{
  "encoder_arch": "vit",
  "model": "masked spectrogram model",
  "dataset": "phrases spoken by 400 fixed synthetic voices",
  "train_examples": 39062,
  "n_mels": 64,
  "hop_length": 160,
  "input": "log_mel",
  "win_length": 512,
  "method": "mae",
  "mask_ratio": 0.5,
  "loss": "mse",
  "encoder_norm": "layernorm",
  "encoder_norm_position": "pre",
  "encoder_activation": "quick_gelu",
  "encoder_mlp_ratio": 6,
  "encoder_head_dim": 64,
  "encoder_fused_qkv": true,
  "encoder_bias": "qkv",
  "encoder_qk_norm": false,
  "encoder_layer_scale_init": 0.1,
  "encoder_parallel_block": false,
  "encoder_inner_norm": false,
  "encoder_drop_path": 0.1,
  "encoder_patch_size": [16, 4],
  "encoder_layers": 6,
  "encoder_width": 192,
  "encoder_positions": "sincos",
  "decoder_width": 128,
  "norm_pix_loss": true,
  "decoder_layers": 4,
  "init": "trunc_normal_002",
  "residual_init": "none",
  "optimizer": "muon",
  "muon_scale": "original",
  "lr": 0.014,
  "momentum": 0.95,
  "nesterov": false,
  "orthogonalizer": "polar_express",
  "adamw_lr_other_params": 0.0009,
  "grad_clip": 1.0,
  "steps": 8300,
  "batch_size": 512,
  "epochs": 108.8,
  "lr_schedule": "wsd",
  "decay_fraction": 0.2,
  "final_lr_fraction": 0.01,
  "warmup_steps": 830,
  "weight_decay": 0.07,
  "adamw_weight_decay_other_params": 0.05
}
Rows from block 3 of the encoder of a small masked spectrogram model, named by matrix and row number. Rows with one number belong to one neuron. Each number is 50 + 15 x the weight over its row's rms, rounded and kept within 0 to 99. All counts start at 0.
After each neuron's rows are labels from the 100 clips, of 14848, where the neuron reaches its highest value: "peak on" is the class under the peak. Only what is clearly more common there than usual is listed. The data: phrases spoken by 400 fixed synthetic voices. In brackets: how many of the 100.
# fc1: MLP up (encoder.blocks.3.mlp.fc1.weight, 1152x192), inputs 0-191
# fc2: MLP down (encoder.blocks.3.mlp.fc2.weight, 192x1152, transposed), outputs 0-191

fc1.600:53 42 62 57 77 58 55 52 56 46 62 24 68 20 40 50 35 40 48 39 53 48 42 43 52 57 69 63 24 53 58 58 40 46 43 48 49 22 33 67 47 18 50 50 59 43 81 73 65 57 49 42 50 40 61 48 46 56 45 53 35 52 61 46 45 32 52 44 68 41 52 71 51 61 58 55 54 21 53 76 73 54 68 85 42 54 47 55 50 65 01 26 34 74 66 36 51 29 59 46 43 60 43 38 46 44 42 61 59 67 25 35 53 70 26 37 59 57 40 67 82 49 66 32 08 55 57 74 21 62 35 42 49 28 48 54 38 57 44 60 62 45 69 39 52 57 67 55 57 59 46 50 18 56 73 39 52 46 67 39 44 65 29 64 74 57 08 30 62 30 49 61 44 36 40 45 27 46 30 43 81 34 48 38 49 32 31 64 67 79 31 54
fc2.600:62 41 63 90 59 28 35 40 41 48 45 60 26 55 46 44 35 69 42 57 63 35 22 45 39 48 61 57 46 64 54 31 35 48 49 51 41 54 55 63 39 26 55 57 35 51 65 28 73 70 66 52 35 55 52 44 35 59 37 67 70 51 49 57 49 58 58 31 37 36 39 53 54 29 54 35 39 28 60 55 52 76 39 54 29 50 44 57 80 69 79 58 34 45 45 43 58 41 88 39 54 67 38 52 57 48 64 51 33 54 30 37 51 63 20 66 23 52 53 35 53 64 49 35 53 51 47 89 45 53 73 36 63 51 51 33 48 77 43 70 47 57 26 72 63 62 48 14 92 24 71 45 56 65 25 47 18 99 37 65 40 35 44 41 64 75 56 38 79 47 40 45 55 50 63 54 62 63 69 50 24 45 41 53 53 44 60 47 74 51 61 39
peak on: silence (57)

fc1.754:36 56 65 55 47 03 56 72 49 43 34 45 74 65 37 38 70 54 46 65 55 48 52 44 64 49 30 71 73 49 57 49 59 62 47 42 67 44 49 42 67 60 74 44 55 67 44 57 38 53 58 38 58 20 65 89 35 45 25 84 19 67 60 77 57 78 47 35 23 42 60 20 54 24 63 42 75 51 43 55 41 59 15 26 51 58 56 70 73 57 27 44 41 38 58 40 29 47 47 51 55 61 48 57 55 72 30 43 28 36 44 44 33 42 73 71 32 43 40 72 53 51 46 49 53 49 62 31 49 66 65 53 47 23 64 62 44 40 36 41 53 30 42 47 71 59 53 50 60 24 62 44 54 35 16 52 42 70 57 59 34 43 91 40 71 50 41 51 44 60 54 59 47 57 69 36 56 30 51 83 42 45 29 51 41 34 27 40 32 43 50 71
fc2.754:70 58 73 24 50 69 56 55 46 24 64 39 54 56 82 48 21 50 70 51 33 45 31 45 47 76 26 59 53 53 60 63 25 40 42 65 47 37 58 14 59 79 53 31 60 73 62 61 64 66 39 37 47 47 60 33 47 41 33 66 43 35 60 50 55 52 45 30 41 36 53 36 40 04 79 25 36 68 52 58 55 47 88 61 73 43 49 57 66 59 69 38 61 46 55 48 69 55 35 54 61 52 38 40 68 37 23 55 46 35 38 58 42 54 70 88 26 79 46 40 51 28 68 58 65 33 50 51 47 46 55 58 67 51 58 51 33 69 54 53 52 73 46 51 71 16 38 53 60 49 60 60 58 76 48 62 36 70 49 49 42 53 53 29 51 60 67 76 51 42 67 73 52 61 72 37 44 45 70 59 41 64 70 31 35 62 51 42 53 75 82 33
peak on: silence (66); /w/ (30)

fc1.20:60 56 51 22 46 63 79 31 77 76 44 51 44 54 41 50 64 44 66 57 56 39 69 50 36 69 31 44 52 26 65 74 69 53 38 52 49 59 56 51 70 57 54 53 63 64 37 59 44 46 54 41 64 65 77 59 47 67 49 39 47 77 51 68 38 27 42 42 67 28 67 42 44 65 64 67 54 61 57 72 74 29 32 31 72 58 41 52 33 44 51 43 57 50 27 57 47 42 34 33 65 39 98 63 55 58 52 46 12 52 38 42 32 60 47 38 42 54 58 73 49 60 30 72 72 36 79 30 39 63 71 61 46 50 87 17 48 27 82 61 55 48 59 26 54 44 37 77 66 68 71 39 27 63 45 50 50 53 42 58 44 45 39 57 34 42 47 57 63 53 82 17 39 38 35 63 64 78 28 56 46 43 63 46 63 50 56 56 33 58 65 59
fc2.20:35 71 47 60 50 70 44 34 55 55 72 50 64 73 31 44 51 63 38 39 54 52 31 39 49 62 39 59 69 22 67 24 32 56 67 76 55 48 47 49 46 36 42 27 69 70 43 24 25 43 55 47 62 66 48 42 77 63 34 23 50 50 56 56 69 33 48 68 51 74 64 39 20 62 81 62 57 64 49 32 49 53 56 47 51 68 43 59 40 37 48 54 42 58 32 26 32 50 49 54 99 14 59 42 40 70 53 54 23 60 23 34 44 61 30 59 41 46 47 56 46 57 37 66 66 50 53 23 30 48 54 60 59 45 55 44 43 51 24 40 63 59 60 35 67 44 36 99 43 36 75 39 60 40 44 19 41 48 63 57 34 52 34 45 55 76 42 21 49 47 52 59 32 25 31 59 58 64 51 61 51 36 50 52 70 32 57 57 46 47 79 25
peak on: silence (61)

fc1.554:48 65 71 44 57 55 45 52 30 24 39 39 41 43 65 46 59 59 61 66 61 67 47 25 56 55 51 64 83 55 11 74 59 70 36 09 58 43 45 25 67 30 55 53 54 61 62 29 44 35 48 75 42 81 55 33 55 48 41 41 46 60 55 61 48 62 63 89 68 68 60 65 52 70 46 57 45 42 46 48 74 68 36 48 35 51 41 60 40 51 65 61 44 64 59 45 35 50 72 53 46 71 65 59 39 63 35 36 33 44 57 31 62 49 40 64 59 54 49 31 43 61 76 69 53 72 34 82 37 34 31 71 52 78 52 41 39 46 50 19 43 35 69 55 58 72 73 34 56 64 74 25 24 71 50 91 29 43 58 71 36 81 73 41 62 72 64 67 44 40 36 42 52 60 48 27 41 49 45 54 51 58 37 48 50 43 69 72 41 37 55 45
fc2.554:40 70 51 46 30 47 68 67 45 39 45 28 40 68 57 67 45 23 67 61 57 92 31 38 54 63 41 42 83 58 23 31 79 54 43 53 42 38 14 48 48 49 49 40 31 35 29 61 24 50 66 34 21 36 52 31 22 48 43 20 66 75 66 58 58 79 53 43 69 72 32 41 61 48 40 43 36 50 56 60 58 41 29 53 19 52 70 56 44 49 57 51 36 41 56 54 51 42 64 45 46 40 62 65 48 50 30 66 75 39 45 58 64 48 55 55 32 49 40 19 43 62 84 51 42 60 53 61 25 57 68 38 59 69 59 52 42 60 63 35 66 34 86 64 52 49 44 41 54 57 52 63 47 47 33 79 73 26 33 47 32 45 55 62 73 56 70 54 54 62 50 35 54 44 83 45 37 48 39 62 37 29 32 56 78 44 49 34 45 70 58 84
peak on: /j/ (53)

fc1.524:50 58 11 56 56 18 42 63 50 25 44 61 74 60 76 59 42 68 65 19 58 46 62 42 49 56 55 40 59 64 53 30 33 67 40 46 46 77 59 44 22 63 45 46 42 66 45 48 46 43 61 64 44 50 27 63 61 61 58 53 70 74 55 61 53 50 72 58 50 48 42 62 55 79 44 56 60 44 75 47 41 53 66 65 70 55 65 22 50 20 51 76 57 34 67 39 58 60 38 34 31 81 13 36 62 31 47 27 74 41 48 26 50 38 52 41 38 63 61 35 49 25 72 58 32 76 65 39 58 52 47 40 29 65 69 58 27 47 53 70 53 58 60 57 52 60 65 32 56 58 55 44 54 48 36 68 20 81 47 68 41 47 41 39 74 36 53 17 51 29 50 53 36 49 60 65 76 42 46 71 50 73 34 50 22 82 58 55 72 68 58 57
fc2.524:43 59 21 66 28 26 34 44 43 49 55 60 57 53 24 52 58 58 38 72 42 34 67 66 63 72 21 45 57 69 70 86 47 46 34 62 49 38 46 40 41 57 97 21 18 57 23 59 44 63 51 28 54 19 27 39 58 32 53 36 29 89 68 30 68 55 53 29 45 40 52 34 39 66 44 30 71 74 41 27 48 57 58 56 55 45 41 45 53 56 75 47 64 38 42 63 32 61 30 34 64 37 51 48 63 67 09 44 37 34 50 66 47 38 56 25 52 58 61 65 58 48 21 46 56 56 43 70 36 64 58 89 66 51 54 70 52 49 44 79 46 39 49 57 48 50 53 64 59 44 72 55 51 39 48 37 49 66 34 42 54 62 24 37 54 65 49 35 68 40 74 55 57 73 52 57 48 26 40 41 38 48 55 48 46 49 46 77 54 68 58 29
peak on: silence (61)

fc1.557:43 74 21 19 53 48 41 61 46 44 41 52 57 61 37 74 33 56 58 22 31 48 51 46 31 49 35 33 81 34 32 38 50 61 49 46 45 57 71 51 49 41 40 64 48 44 52 51 51 60 46 62 47 59 68 65 49 38 77 77 62 45 55 78 42 58 26 68 64 63 53 23 52 43 40 42 33 28 65 42 36 73 61 61 69 48 60 44 59 41 54 46 47 57 57 34 40 15 63 50 34 79 61 39 66 31 57 61 24 24 40 30 49 33 08 35 45 37 48 29 51 25 51 52 61 63 59 50 64 38 52 40 23 44 81 47 31 40 26 72 49 52 44 43 89 79 71 45 63 57 40 52 54 73 19 61 48 34 55 76 56 59 52 49 35 70 51 58 44 10 44 54 38 12 34 53 65 47 46 50 45 66 64 73 35 69 44 37 51 53 60 43
fc2.557:37 65 18 52 67 12 27 63 54 57 18 69 67 46 45 54 40 62 46 63 66 37 57 62 53 56 18 28 58 32 53 54 50 53 34 59 45 49 56 51 64 57 55 56 42 24 36 48 48 61 49 15 29 52 65 39 68 64 31 48 65 58 53 66 52 51 49 65 20 41 67 58 55 54 52 63 44 65 55 61 48 63 44 66 38 64 31 35 35 35 55 77 39 42 49 62 54 49 68 46 46 66 47 65 30 51 30 28 75 31 74 78 40 52 44 57 37 60 79 27 82 60 49 49 61 80 30 64 35 53 68 24 50 57 62 68 17 61 73 61 53 29 48 69 54 83 59 51 55 54 60 34 41 48 35 30 49 19 46 45 34 67 42 34 34 60 63 28 32 39 93 82 63 24 64 49 45 53 53 35 48 54 42 40 55 53 48 53 69 39 36 38
peak on: silence (97)

fc1.556:91 43 51 29 50 72 38 47 37 34 52 68 47 33 57 29 34 33 60 61 41 72 39 20 59 60 33 55 66 61 60 31 65 41 33 57 61 46 33 29 62 73 64 58 18 60 44 59 94 50 37 24 59 69 44 52 49 53 43 50 27 59 71 36 16 32 41 53 67 33 45 24 46 45 64 51 60 56 38 61 40 53 48 43 65 48 84 47 36 43 59 41 50 57 71 22 62 28 39 70 59 63 39 68 30 52 43 49 43 61 56 57 54 68 41 42 35 17 72 54 38 40 49 57 20 76 57 47 29 56 32 41 34 61 35 55 75 38 69 44 68 55 44 48 57 51 48 51 63 43 47 36 61 63 30 26 34 77 60 44 59 55 41 56 29 55 41 54 26 36 38 69 41 70 69 89 45 10 51 49 56 51 54 68 51 43 41 57 22 45 51 41
fc2.556:21 49 49 42 40 48 58 55 39 45 59 51 64 22 40 44 58 56 54 40 49 32 41 24 39 75 47 48 37 35 39 27 46 77 66 36 81 49 36 59 42 56 62 44 69 26 62 44 65 33 43 48 13 23 67 62 54 37 61 67 46 51 24 57 57 34 41 49 53 51 76 60 45 52 29 49 44 68 48 60 46 49 71 37 68 51 40 39 40 82 61 49 39 32 27 61 61 66 60 61 31 15 61 47 63 35 44 70 53 39 38 67 62 30 48 51 49 56 45 41 44 32 59 30 65 61 29 40 54 57 74 59 74 73 29 53 23 20 43 52 30 29 72 68 39 41 44 43 32 64 76 50 38 31 77 36 43 37 49 48 37 43 53 33 85 13 40 46 60 64 79 23 48 37 42 70 56 49 49 59 44 49 85 62 56 37 56 57 68 61 22 40
peak on: /k/ (35)

fc1.198:64 48 73 46 36 56 43 57 40 17 50 18 35 36 61 59 52 56 35 41 30 41 64 67 50 71 58 32 77 60 67 51 51 66 35 33 74 33 31 48 55 56 62 62 92 53 83 45 42 42 60 43 63 20 39 48 46 54 31 59 54 66 52 52 57 40 44 61 59 37 49 36 40 77 66 34 58 44 56 36 41 29 25 62 38 43 60 38 41 39 71 80 63 37 87 80 29 58 70 63 45 67 38 54 43 53 56 42 45 57 55 33 33 63 80 54 42 51 57 17 67 51 43 56 49 60 39 55 50 17 51 52 59 54 41 52 63 42 54 26 58 75 62 36 63 26 70 30 60 37 62 79 32 80 72 34 28 57 48 66 45 39 37 45 20 35 41 25 39 65 40 51 52 61 37 53 44 40 45 67 56 70 60 45 55 11 63 48 36 37 40 65
fc2.198:35 79 41 59 44 39 32 53 53 45 48 42 43 44 46 63 42 53 58 49 48 38 39 46 63 24 15 59 43 51 55 39 74 29 40 41 53 14 37 67 76 46 55 48 31 43 21 34 31 46 21 44 45 42 46 54 49 36 81 38 65 43 42 88 66 13 37 46 47 28 62 69 56 44 22 66 47 30 67 64 40 83 41 62 79 65 49 70 43 60 48 56 71 86 52 56 66 39 59 23 46 49 51 43 54 29 40 50 57 58 51 48 38 41 60 57 59 51 23 51 57 09 50 44 49 25 49 38 53 82 50 32 51 48 60 60 66 38 72 45 72 66 63 62 49 61 59 26 49 55 45 33 72 36 17 73 32 46 46 65 26 49 52 33 64 56 56 49 52 50 72 24 74 40 56 42 35 33 60 76 68 52 52 56 56 39 43 31 55 34 66 44
peak on: /k/ (31)

fc1.746:31 39 51 40 49 79 45 23 74 49 40 22 29 48 23 49 50 52 59 48 49 38 36 65 56 71 62 62 51 76 59 51 31 53 55 60 41 63 27 44 78 56 53 53 55 54 73 41 47 67 64 63 38 48 54 42 63 46 67 55 26 68 71 62 43 13 62 54 66 41 64 43 40 60 47 39 42 40 43 58 83 97 63 39 57 55 73 62 74 63 48 51 39 57 40 47 52 57 58 36 55 22 49 57 42 58 51 64 49 27 63 34 27 28 38 42 37 45 50 60 44 60 66 57 55 43 68 35 00 42 52 59 26 40 58 53 59 27 77 47 54 72 53 46 46 43 52 52 46 58 52 48 51 48 73 36 58 44 83 54 21 51 22 58 55 39 64 38 48 50 87 35 49 36 57 57 42 39 99 66 59 56 57 50 19 57 66 22 67 49 46 32
fc2.746:74 43 36 63 42 48 31 35 74 52 73 66 52 48 31 59 51 72 55 73 53 62 28 56 52 43 55 18 51 57 48 44 39 40 30 65 55 51 42 58 75 59 29 57 47 40 65 41 38 41 56 50 39 42 52 39 33 35 41 54 15 68 60 49 26 05 52 57 70 53 73 57 27 55 52 63 39 61 55 49 59 58 52 52 57 45 41 49 52 63 72 39 32 33 46 31 58 51 62 39 70 48 76 47 37 46 39 41 75 53 52 47 40 51 42 38 40 63 36 45 49 55 72 44 40 82 28 48 25 28 49 76 33 62 47 75 37 45 60 55 50 77 66 67 60 70 63 44 64 56 41 66 51 30 45 34 88 48 68 48 37 28 26 59 50 83 43 47 77 18 64 52 43 28 20 70 51 64 76 50 32 32 45 12 43 73 41 40 55 61 76 40
peak on: /k/ (32); /t/ (32)

fc1.602:61 71 53 84 38 50 49 52 44 60 60 88 34 58 66 38 36 86 47 43 24 52 44 48 35 44 79 58 35 46 55 67 51 64 71 57 68 39 27 46 51 50 47 49 44 55 46 64 23 32 70 57 54 54 67 67 44 69 45 81 45 46 58 48 63 46 36 53 42 09 31 55 48 53 34 46 61 62 54 67 32 59 43 40 40 69 40 36 87 60 46 52 55 75 42 40 42 48 38 44 41 58 61 29 66 55 59 67 42 73 54 54 48 49 79 77 19 38 53 75 47 42 47 56 47 64 29 40 18 68 63 63 55 41 34 40 36 19 54 62 41 34 55 46 66 67 54 57 35 62 40 59 41 54 60 39 44 59 41 28 66 35 34 63 49 84 52 64 67 67 51 30 46 33 20 70 75 31 47 84 57 90 49 63 31 76 47 58 62 51 45 41
fc2.602:37 57 42 55 44 47 61 63 53 77 53 47 57 71 64 58 63 46 56 48 61 40 36 58 50 31 47 52 50 47 32 49 45 80 50 57 50 69 41 58 47 56 84 56 60 13 39 61 36 79 74 49 58 64 30 34 42 70 31 39 64 45 40 21 61 46 08 45 55 39 38 70 58 68 68 61 59 40 37 38 37 62 77 53 44 48 37 39 29 98 52 99 27 45 54 43 60 54 53 47 56 75 56 58 65 44 46 45 29 56 47 80 49 18 85 58 63 36 64 64 51 68 37 37 81 41 42 44 36 79 47 49 58 44 40 43 68 31 53 43 33 46 38 42 45 61 61 36 43 47 38 46 37 43 59 53 38 60 45 67 60 76 95 60 38 64 43 38 42 44 44 46 51 43 78 44 63 65 56 56 27 27 21 65 55 61 44 44 40 54 31 45
peak on: /s/ (29)

fc1.542:45 73 57 77 66 53 94 54 57 50 65 37 71 68 36 70 23 59 33 45 61 58 46 31 71 74 38 42 38 36 50 45 54 79 42 59 42 44 49 54 72 61 45 46 55 70 48 39 44 73 26 54 42 53 50 58 48 62 49 60 56 59 41 50 68 58 89 55 66 45 44 51 53 67 50 40 30 62 73 43 49 29 24 53 27 62 31 43 73 37 37 53 49 42 84 44 44 35 51 56 59 45 33 22 42 31 46 72 54 51 39 39 55 64 54 59 40 41 35 75 37 48 65 47 79 71 49 65 48 69 48 58 60 17 46 68 26 71 54 69 33 55 35 52 49 47 43 49 30 58 25 61 44 62 46 60 49 61 61 39 56 12 54 40 28 43 82 64 73 59 43 41 62 37 35 42 52 59 22 31 44 37 43 46 04 64 46 14 64 34 53 33
fc2.542:69 48 66 54 66 40 67 54 62 35 37 49 34 51 48 50 38 42 53 66 56 38 29 61 27 32 70 49 51 56 41 47 47 59 57 37 73 39 66 78 36 39 39 41 44 31 19 43 78 65 53 66 73 55 69 61 67 54 46 53 76 43 24 51 54 52 53 50 82 26 48 24 30 43 45 51 56 22 38 55 46 50 37 62 71 77 78 41 57 64 63 57 49 45 21 80 57 58 40 60 63 61 80 59 49 46 55 51 47 81 50 64 43 73 29 61 62 31 32 48 47 51 49 73 51 37 53 54 53 26 74 18 47 45 68 54 60 38 58 44 35 49 45 61 75 60 46 63 25 41 54 52 39 66 39 19 33 30 28 71 40 75 36 67 53 49 82 41 36 59 39 42 56 53 45 33 43 39 49 63 35 85 51 53 81 45 84 47 43 31 17 63
peak on: silence (56)

fc1.117:48 55 29 25 45 17 45 56 41 52 42 89 49 76 38 44 84 60 63 93 53 48 53 34 33 57 65 42 65 42 37 42 42 67 53 55 55 14 74 45 29 39 47 45 61 65 54 57 30 40 37 29 36 46 32 67 52 53 43 64 52 76 64 46 40 86 59 39 55 62 59 44 38 69 43 38 42 59 36 68 41 54 37 81 43 56 59 53 63 43 32 18 76 64 43 48 74 51 50 54 25 59 26 75 28 47 55 55 41 30 40 36 71 46 60 63 46 38 43 49 83 20 47 61 44 46 52 46 39 46 42 60 50 59 47 78 53 48 63 53 53 43 69 27 33 19 51 56 55 29 59 44 23 52 31 86 34 51 35 41 66 58 49 47 39 55 45 39 51 60 61 34 24 48 63 48 50 12 48 61 34 42 18 66 49 57 27 68 57 59 52 49
fc2.117:35 43 53 39 47 39 61 35 53 50 49 33 74 26 72 44 46 63 46 66 55 57 48 40 49 35 50 48 49 39 59 49 33 46 58 49 12 66 72 55 69 66 16 50 29 47 60 44 50 75 08 48 40 59 46 70 43 21 49 63 50 46 75 49 59 36 50 63 34 49 33 42 41 51 60 50 49 62 43 55 89 31 46 45 76 44 56 64 59 30 72 32 48 26 24 29 49 53 53 49 56 30 52 53 67 38 51 45 57 48 53 49 83 24 31 32 61 65 36 54 35 42 76 50 62 56 45 23 66 60 42 49 59 35 33 44 40 60 28 83 49 64 40 57 54 52 46 40 31 30 33 61 40 63 39 28 70 82 73 55 72 46 63 55 27 49 56 74 44 29 41 48 32 46 38 40 53 83 61 27 39 50 38 15 59 49 78 87 54 57 63 69
peak on: /j/ (26)

fc1.534:41 23 38 29 36 54 25 33 45 60 53 68 36 32 47 39 52 33 74 70 61 21 59 57 39 52 63 39 45 57 47 47 54 48 60 66 73 48 51 84 35 30 62 59 53 34 48 40 88 49 71 28 60 34 22 63 73 47 58 78 82 60 67 39 75 72 51 42 43 48 60 37 59 26 29 45 40 45 37 47 64 59 44 38 62 26 41 46 60 53 83 52 49 68 51 34 37 63 36 21 56 49 77 43 51 58 44 45 43 53 54 56 52 73 57 34 66 35 61 45 51 40 13 44 61 39 38 42 57 42 49 44 88 57 54 42 90 32 37 41 31 51 70 60 72 40 39 69 38 56 48 35 76 63 28 46 59 44 53 49 50 66 54 46 29 48 36 30 50 29 24 64 32 39 43 66 80 34 42 36 44 63 42 49 64 57 77 57 37 18 48 50
fc2.534:79 56 48 39 43 52 32 60 06 49 68 39 56 61 49 41 11 49 41 67 31 33 43 46 39 66 62 49 66 72 71 73 50 79 39 51 50 48 42 47 22 46 56 45 48 39 39 42 40 50 52 61 31 60 32 54 59 53 44 38 27 62 32 72 47 46 99 56 71 76 62 28 58 33 19 23 31 43 45 48 65 69 47 48 40 57 41 40 36 33 63 52 65 27 55 81 48 45 57 39 82 31 52 34 55 84 36 54 57 35 26 47 36 46 40 28 52 75 48 48 46 25 62 44 47 63 73 39 31 64 66 48 40 26 45 52 51 58 56 47 56 59 51 85 45 53 66 37 55 56 52 29 57 38 31 38 17 40 29 45 49 29 36 49 55 77 65 61 40 39 44 42 39 63 61 57 46 54 75 40 46 71 63 28 47 58 69 61 61 29 64 47
peak on: /k/ (25)

fc1.564:48 59 52 68 25 40 38 76 55 43 16 58 32 80 59 73 22 86 50 39 59 31 37 39 79 72 48 84 49 64 15 65 47 45 48 53 42 61 54 58 31 34 41 46 61 47 61 44 51 33 61 19 42 64 42 46 54 39 31 59 45 32 42 72 26 38 50 19 33 44 37 49 53 57 51 43 32 78 40 54 43 54 60 17 51 63 41 45 49 60 33 75 59 48 37 55 56 33 55 62 50 38 75 31 51 55 49 23 60 52 51 69 64 36 62 59 57 48 59 39 33 50 60 49 37 43 32 17 31 66 65 15 52 46 11 36 55 51 49 69 33 42 35 81 57 62 66 30 16 53 59 37 32 34 70 27 74 70 55 50 35 37 33 33 38 53 44 53 48 61 38 57 46 41 31 56 44 41 41 64 41 55 40 35 66 57 61 66 41 45 39 46
fc2.564:64 50 55 35 55 37 49 45 55 55 15 49 24 47 42 69 89 40 48 46 34 58 55 56 49 52 49 50 60 43 68 52 58 54 40 41 43 61 37 63 58 51 51 57 63 52 38 38 62 37 45 24 42 79 49 35 39 31 56 44 61 54 72 60 20 46 66 40 23 56 48 62 76 61 36 78 22 48 62 37 77 50 39 57 35 45 47 57 55 35 30 49 48 40 65 62 50 35 47 81 62 43 46 51 55 66 44 50 52 72 78 46 55 70 31 35 60 69 71 46 56 56 77 20 72 75 48 50 54 29 22 66 45 40 72 60 44 81 08 74 46 42 56 45 46 57 56 58 40 08 53 23 60 63 37 48 47 52 34 40 53 48 68 67 06 55 92 52 74 40 33 49 57 37 54 46 39 51 48 62 53 30 59 70 37 29 44 77 48 60 69 62
peak on: /j/ (29)

fc1.90:47 78 34 32 52 62 45 62 52 55 64 33 40 58 47 54 54 48 55 42 60 56 39 25 34 41 54 40 57 48 42 50 61 65 44 43 41 28 54 35 57 24 48 51 39 38 61 25 43 20 40 50 21 59 44 56 56 71 52 33 71 66 55 43 60 73 55 65 81 68 40 44 82 44 63 60 40 31 66 81 48 64 50 35 23 51 57 44 33 30 88 68 55 57 33 52 55 67 61 64 41 50 64 56 59 54 45 32 37 33 52 40 57 48 55 62 40 65 60 46 60 66 77 93 72 47 23 68 38 39 36 60 69 79 55 33 60 60 69 23 47 68 85 52 37 50 50 25 42 70 62 48 32 54 29 70 56 51 49 72 52 22 62 76 85 58 62 59 55 70 35 50 37 46 60 44 48 16 31 54 47 52 51 58 31 31 28 44 52 74 75 57
fc2.90:53 63 47 58 34 47 62 44 68 41 67 61 70 39 55 65 43 53 69 81 17 64 44 26 11 25 69 73 67 29 45 66 54 65 20 42 33 36 26 35 59 10 43 20 34 52 39 34 45 36 34 50 56 57 27 37 29 58 40 63 62 59 37 73 49 62 34 52 65 71 11 42 49 51 45 37 68 64 54 48 55 35 31 63 37 16 26 55 54 48 52 62 47 42 42 53 62 49 34 61 68 33 88 36 29 70 63 53 80 63 47 73 60 57 52 38 31 40 48 37 45 42 21 46 47 51 47 38 34 70 62 29 31 66 67 50 22 40 42 56 71 62 32 44 43 40 50 58 31 38 54 37 45 48 66 59 66 47 46 59 59 24 43 40 44 37 61 63 52 65 52 45 57 32 56 45 66 55 36 65 36 42 33 56 60 47 42 62 56 78 71 65
peak on: /j/ (88)

fc1.464:47 11 62 50 39 62 35 34 34 74 42 40 51 63 59 44 60 52 70 44 47 82 50 55 48 27 67 68 68 44 45 43 61 32 45 31 68 30 69 77 36 67 52 81 35 48 58 47 68 56 72 64 42 45 41 62 71 45 27 42 53 61 48 56 51 43 73 46 45 49 79 33 46 47 49 51 40 79 41 55 29 72 54 31 45 48 50 67 77 54 33 62 25 58 58 63 50 34 37 36 49 40 64 81 01 38 27 21 46 41 42 52 59 67 48 41 38 62 51 34 50 53 50 39 69 49 70 35 81 42 52 63 33 35 76 44 86 63 53 41 58 57 67 55 50 37 50 64 38 73 51 22 34 53 39 58 71 85 61 41 29 47 66 42 73 49 42 45 37 54 36 51 41 23 59 42 64 39 67 66 25 52 38 54 70 56 70 34 40 26 53 47
fc2.464:67 36 54 48 49 47 41 41 27 70 62 49 65 71 55 56 40 64 75 46 48 63 33 65 63 35 52 82 57 58 52 42 59 47 35 61 54 44 47 47 74 60 54 63 59 32 46 42 90 39 77 52 62 62 33 58 45 48 37 44 55 59 20 59 21 24 79 36 51 34 71 48 54 28 34 76 51 51 54 57 61 60 56 64 60 66 52 78 45 57 38 37 37 55 39 52 61 49 51 49 53 60 46 49 25 44 21 34 31 68 44 44 51 76 27 56 33 61 22 72 60 55 64 52 38 60 52 34 48 36 65 77 51 44 56 64 47 37 58 54 47 54 60 92 64 44 54 56 27 77 74 28 78 43 35 83 28 81 55 45 53 45 27 53 61 87 70 34 45 77 44 42 37 32 68 66 77 79 66 46 49 58 63 56 61 34 39 39 35 54 59 43
peak on: silence (52)

fc1.683:91 45 38 29 28 67 83 65 25 60 56 64 61 43 78 55 30 42 45 51 63 47 47 34 47 43 41 66 41 60 50 70 54 31 55 55 67 52 37 43 34 15 47 74 24 32 51 42 45 37 60 64 25 74 56 41 43 60 49 40 60 73 37 86 55 75 75 30 79 73 45 36 56 58 52 61 48 46 69 37 63 42 44 44 42 61 46 49 52 49 34 41 24 49 41 38 62 54 54 17 47 40 62 45 37 43 46 50 41 38 56 71 73 68 77 54 48 46 41 40 41 77 52 64 30 59 44 75 43 36 48 50 42 23 61 50 48 36 50 67 53 61 51 63 42 56 42 29 62 40 71 13 68 77 66 80 73 33 37 73 41 50 40 38 44 61 67 51 82 49 65 44 57 74 64 46 57 41 66 75 44 24 62 62 55 31 73 37 52 60 59 58
fc2.683:41 86 39 50 46 76 46 42 46 19 45 45 42 56 67 43 49 24 53 54 65 57 68 53 32 51 53 49 54 50 73 74 78 50 57 66 47 57 37 34 50 47 50 44 51 47 41 69 57 50 35 16 79 55 30 48 21 47 36 54 52 41 53 54 50 67 53 41 53 55 48 38 48 48 23 46 41 75 34 41 47 68 24 55 57 44 78 59 38 62 52 49 22 42 70 67 40 44 50 57 91 36 34 43 41 88 54 50 76 47 43 65 68 46 75 48 45 51 56 20 45 44 49 65 52 25 64 76 45 59 38 66 44 53 78 49 52 55 41 55 26 48 50 80 47 24 31 83 29 56 63 47 99 42 62 46 43 30 54 57 71 58 30 58 42 47 69 55 60 32 71 51 41 55 46 76 75 56 55 44 44 05 44 44 51 49 48 52 38 61 29 42
peak on: /j/ (26)